A small spectrogram VAE, trained from scratch: decoder norm groupnorm, decoder activation silu.
Rows from block 7 of the encoder, named by matrix and row number. Each number is 128 + 32 x the weight over its row's rms, rounded and kept within 0 to 255. All counts start at 0. Numbers have three digits each. After the name is the row's rms in percent of the matrix's.
# b520: branch 3 second 3x3 conv (encoder.blocks.7.b5.2.0.weight, 48x48x3x3), inputs 36-47, a 3x3 kernel for each
b520.0 102:120118151127156129069077059138113126128184057092181147100159125172168093125125150176093137119179131110098184132122132125105124125097102127148187145142111177074112103130085183126097151148152146162148134110173117156124141134120156150084140111126139181150157140114108124178094112145111212091149109087078150156174116144098101195
b520.1 104:133173141134163086199147128142133129136108074146091124179102111158159080133133179115182163166144145147094094111154160196085112185110102156161101179196112106172144102052102122180167170109141067089101138120182159142089160166127080131152117127122159105113121142080171111140138079093155092188086136101140128078114099077132115160
b520.2 100:140153093096130161094143139166140130132117129179104153132123129139132172161143088062102080128115155143137131095166212123137197134122078095189096087108106156103138092131144166160085153132176093117125083089103153106099134116060176153142097125095141136145154127158109119075100174164096163115082127202076179201104143091117106191
b520.3 101:164109176097122154099125071124156157182070149159091101137136143129130066114069087187104149180137107131173077122177104178158122093161103106145120167146160125157148195068139118111140115113132165133116059184146098078165133163108107098134182145104169144109147121101084103189158102170132109099139085112081138130115157095166139094
b520.4 102:163154090130155125159094115160131059121134121183094113140169147091030073134153158148096118174117172172122111067157164145094109153146122148108098183093089115137134080089133127103147149101161127159112143052149120157074144149179116127081153139165115208162114172110071104111118157157108176163131048105112123139113111107113140096
b520.5 097:123118164131172131149083155082128123117136138091117124165134081116167138161148107121146140074116154081168106124154176089067159134171124116153194061117103131094144106093152073150137119122141086084070128112049100104089079157123056159068133158102179098195105145103133075140169173091153174126103134102148141092082169096096168058
b520.6 095:084134150103150149149139138108144148121061133099113071122144159145088089072082107146160163148114141087100062074112123121120121123149147149106082111156105175105138161092166122140145122138115086129065140148140173197133140164166123142115105094128108138150100090141118117122181142164127086097098129074154146126114108126110094078
b520.7 102:087155178142182159122119101148101149087120085106162121071084159209147146145142117137136126152109115176155193078095112114096116172110117143100110108137185169138097136110152106104118157129142109130160126143103125094134107086136137119134097139147114138151104092136131094131143082085112106129209075087132171138109092057109117159
b520.8 097:156107112131138128106104156162097065084113168114117096107149108132152117158136099170090089154128155117137143094126157097125077179123153073152128154167166152161112095084160170134066187149152150164173093146111132098112089090077142097121114086166113211136147088167141163133097125156112183131121081156130194150086048128206153100
b520.9 108:075118130131187080099148133147109150071096093152104137131147123127094111159087149135088164065114091143182094157117145131078180073077121142165122082163123155125170123119119139087148139106146127123117178176145099093092119102161107199149058103110124115105071081137150109152127158115176097118159103168188137131100061141188131060
b520.10 094:106175169156107138161143144141144079119109191105080084092074121110094115115122168145144116187187142108107136181096165081110149175118087096106133166087174102174161123160148145100167098101132144133149154129108144126162118068104060132121145126135140115171129129110101176139141170107144138092145081125154140080084122143157134048
b520.11 101:159044170114186170129116145090153129086144174098054131132104125109124139147100144092123144153159136127091104099177133112073131109092091132076096135151117100169111213176108127065141097148108168120106166135112088073149065094169045137135104143155101205140118142090156110085104163076166130081106113121085110083211088098165156121
b520.12 098:137108100134142157162101125127107115160088132160117149122137138160167123123187156057114144138119094104119113112146112113155164079159190155096096147154173074171134089087148098105177069129117129137064122141079102097131163132109086101072130125139103148155210127071081093053120157136153095138101082172142157160134178154173132076
b520.13 100:098120087076189107111155143100149089082115188098146186073101137088154176104114213118113123117092117122085119130102136109105149122128149070148117151126151132132145138100087129091117147232129088113146115118147070120144054172159115164123134144122112134072134130111159160107060178139213137060141130142154139111149144190161090187
b520.14 105:118060148072158080063141033103169091177112153127067137105133123104132149103100113116061121154165154126100139119145043071147092156141106141176132164165181130092064131113128137095089101167146171147200073125154117140172116120121068154097075161136135142149123162151160110090078202164102098127089087107088119076102179119097155148
b520.15 103:115164219151104121117210127165121155077107158101123149134098110176079151127108092172115153091161118174073120118142146113078126179091175144158129161128162086126069130120122180132141088084116129154114123084063150148160105127132155174132133100194073137174111155131124105118166145153110148111191104156107134086151088107123126193
b520.16 090:139177112104168106152134086153125079095133179106086143124102160124117147129104203157180158150149170126076130121168126127178136120158138116170153137177083148104093149123163106088123150150098141148219153185119188104082103143077124089090145150159110181149125153120098114139129106093109168144152156099131132135113112130112153170
b520.17 098:106203183146149121150162139091151149083142128203182100165124091134121094161095085130111151108152086148132188114104171102102108094074120126122182140107141153127062124120100167155132155095176135220135159132111159167133172192166103097172093127182102148152146097134149120136104111080142112083089139152134150104106048195116077057
b520.18 101:099128089144096116154119124181094125104152136113093161122101087128136084078161146102171164148114158109083187083091109102133138143103189087176198128148086114140103133187131141088075108157136100100159129116130115197115126149134155180079075088093126108096141157118123164096159172121112144152143104081088142132127154101081080108
b520.19 107:079094116103119162111179110108103083148110164161087146134139108128159108102128141148100170144055144132085156117114174124158082071091141146161171140099125155160106172080128141150142148129139133119119140099153123141136115129139146127136129141129087055090164097127082201199089054122086235153145106112130106147093099091160169161
b520.20 097:103074076122143094117172087110119137126081165066141110168165151112103151110166059130127147099123202147092049130167123069128161118182127069097159159134095198161108119112133068130137080167135042119113084106149118178119084102102096107125088127100158122112071137093084114121132121101118170104109109128201161103121138068129142164
b520.21 096:137127127216107189061096106121116123198181082167127140114147136193157140143181135111164166141123138096115199140135144128207146114132189073092138119163137079049089146168125157093164171133074144165115167088127098110110104085106140129070153166149160142141109128111138121094124064154084139145105156087128125115099161136123096074
b520.22 103:125124136109120104139171156090117084117136151104069141167108123192126139161109125128150147082184124158088121108124186107169149146084111059181173104148140136077160163124163099108111151099119135169063136102139153082095166140170107104087133160129102145125160148084126096131130127082140160127143090117167126127162117110102082133
b520.23 107:153082130148147108115120055164147120123118116146101130116136157133117185126147150094088092127171089087133134159119086167091114139108141121127126094138130076197083109194132107082138171122135142156153179085114142072142102087144091087161114132161118103096141134122139157158093169097132128135058178153144182153119089109107114120
b520.24 102:129120087124067088116102085134147140120194120135146075151166173098162079163152113110159147086115118179148155061132104124142072117194084065122174153067186109157082095104111165151112136165121129113086115074119164162114150147152102060128157136130099113104155167122141104162158148158142176177110109112163118106181125113150142148
b520.25 099:098104082073170156123096082143136153098111093180145086058160083155178103070142138140113154153056115107164142142064135069124073119102105184123145140149133127117137166080127144164108165132155126114073094107124171086181103156098127137153086163119064114093126107166175162148094178109138150121082180170170167131123133174120157132
b520.26 104:101109132163165125153123197174090149164154141123127116128155094176120103127136083174075115120158137106161102144131201152130140158128115172202142118120123125102046087106092113185161126103098110150115102102122115127100118128109153107086152141171156146105141121095159152084156086132191107082133189179132154158143086058130082087
b520.27 101:053176066149095122128078074121170165170158100139137104170138123114152098157088115147137134113104129122101109107127068073133098138134110136151180086160190145075160176169077201120156161117078143075125163137164108125151068195125180149128126091109160115077053136145157098139152106128156140104088170082100098097153094114123155126
b520.28 099:089089153161174062128153069140144110111133112095105122097139148124086109169173141110137089108168161145107124145196150151089108167081132203110108073161071201172182122084145102177129131169171134097094127153137039153133116090147105073161099115180141145125110148130103165123114157080167140130159134067140147125152097081099198165
b520.29 104:127117152168078104167177124157160165094111116159158143073162132150115182146126110092074134093105161069182128129052107135129114080161159089080128097094210092159155122138176098164119134097089094091171129159135065176146085169162104136181126190183105114096114086140128098101150118155089116096116165057095136128149124132173156121
b520.30 103:115119083090161148164142079081164179121106104138148103145101160136130082124096121124115125160119129113117144123158150173049147063117140114135111154176146125074152165125182164119195127156074168121146158114142133143117198098112056149126157184069152060108068159126143178121104136136158156135110151154152166101098153129103190111
b520.31 099:126150091148121143126191092133139101086133145139072107125134111141149154119175119100163112134092113075107136131173140069144135085108122129153099173129112151145124071141097101143133102101164104166143107151110168110159094116136114151141103099099144191085102179159080120101113142107111181106107118125102130178135168107085152102
b520.32 103:114066101102121172146086066139154113144195117179213167131098159146162112129185100194129194091136090129066171100124110113208155121090136139198159160129104209062121161100113138102128140151110149165103135143176127097123122163087144053138152160133127133116097133134123122132169155124088162155085137128070160150118125131082173136
b520.33 095:106055117092095130105163118142093139159135127149120074134121154172207129168124135159166115146080153100122149111072122089184206141133134134093169149163177131120089127101095110104075123117126144128122108107067187091080111142144153105098104151091114171135104227176171097126098126112109160146133128079134128080088179152158119093
b520.34 106:082120155187145155128158115123123172086122173108108096098146185095122152171129100133117156143121162154149103116092124121165067107092096150096137108135116075145154132060099146103115098109116163122147150142145095090184144053151170163107150202133128090160176108167153096081124076151110085079114135125177109089169137147098196094
b520.35 090:116124146097102140098161137118117214086197064183150086119162150149187106115102131098120161160114137154184121064159124123086081131205095130165141082083125150114105106088143098144122120152163169194167107128142116133129082185099075179118143150155125120139124177143164144187079131147168092160143129142136075119160140209092109092
b520.36 097:070062077162107156158177147133073077099165128110138170160141104106078181174128127178105126114123119141168098150128167152145162168064152058085111143132163084127163131149103161085085112134115142138094088086141069098133188126150150096116127105101164123075115134096159108149155166077129126124182075170147163106109098152102169076
b520.37 103:157150105152159066152102129144162182109175120154163183129109092108180143152112089091174145106115147138128158098149116125161145117144115160137114170158118121106154102105179120091140166163119146119174184169160131150158093099094186198144157132121110151149155149169085158107145141178076143093119158158128094120111198122095112106
b520.38 099:111121139109092132125170085083117174131089163068078132136087177135091112097136109053106118108108094088114096105167107172141143120109163108124091073189167144201073109145129099209134140173141063098158140185135136106145132133142130047161126134117081183086098098131110112165143107146157094116098106090110155106179120172166076122
b520.39 098:112096096142116083058111101111137055122158191159181168112141173112137172156162076183176150122118174111192089100119112154121142101113153133135126089163174083060149219139129178070140153096102194137167120118094146102097123136096088137077103168109155163155111154066070117117120102121083184156144137132144106145103167090121123132
b520.40 095:140140152154122115127158084157207162136091075118062100096101104100128071093090186178104078106120102144093088195146132154111154078118129143146100098118113124163148141152161174117090140136102110147175125142086147138195169103151144173190126082133094142108156091126156196143149107140109146076102087115114169134147104121105136110
b520.41 096:108123140116166124119179147113147083121128133116094141083060076099096084131145158131173152183105145103113134144093139141152128140133070146160136144073135066116180122168158100186191067091127100079128105149092100140104096097108130157151179144086124123152157200143088114134130095100189158108143111125157143105178152158080113079
b520.42 098:142140111129108150154188171117108148156116168131105089160079093161138172061144080099084104095177114094094106157170109152155177166155103109127129129123161104131155095134094126111184090191096120145133084122110099139113081145138133092170164152146130136173165102149083101091141143056173095123143097116117127089171100101178194089
b520.43 100:073184163111203109137089100048114095102078096094128158161160171177120131159129125119150182128144140150133129144139115167148132190091136031193141151142147173152112113159139164057077154132133073168157092126172131154063133104156146075123141087133180136145139086110098115179136171134153082075129146151147155111118088109093114141
b520.44 100:069132159135154128108144132104112085089112150162106176115119102103122103143118187072115103120109157170183208081134175143104189080142081105111093180086157141097113113114137106140088164112089076133173160159082085131113129139117155085152136130082098120072117140115196089156106139104100058104194172103138175164089159094106051148
b520.45 094:131128121130221071097144111174092097071131186067078151135169129122150111154117118132102068133089106164168085126101118161156149097132132124157108127094149155144121074084061138124188195160106122145111153128094121144071158116156137134082089121130127150149124066106160164112092148133170097107166050139064173124137156082140192080
b520.46 103:120116088116154213072115168113151072097094094109172107166162145115145124132073087087072100098136103084107104174142141155047071119102090081091119098133150161085097157106070085161173156131097113107141062111111116184141119107137127115191108126134117114097136078140095166218079154167104181116152203163100148148129137164108180154
b520.47 101:174126140154107147165131165092182171165103150110115090112097083168149180115163151114114121148119066168132123127106184103106117144117081115146144095125102120093138099140098186060117157148147123137156194097109132150108118173167179163123156175136150109127110101170107112091159115068103135170108128096090121121125162110127170131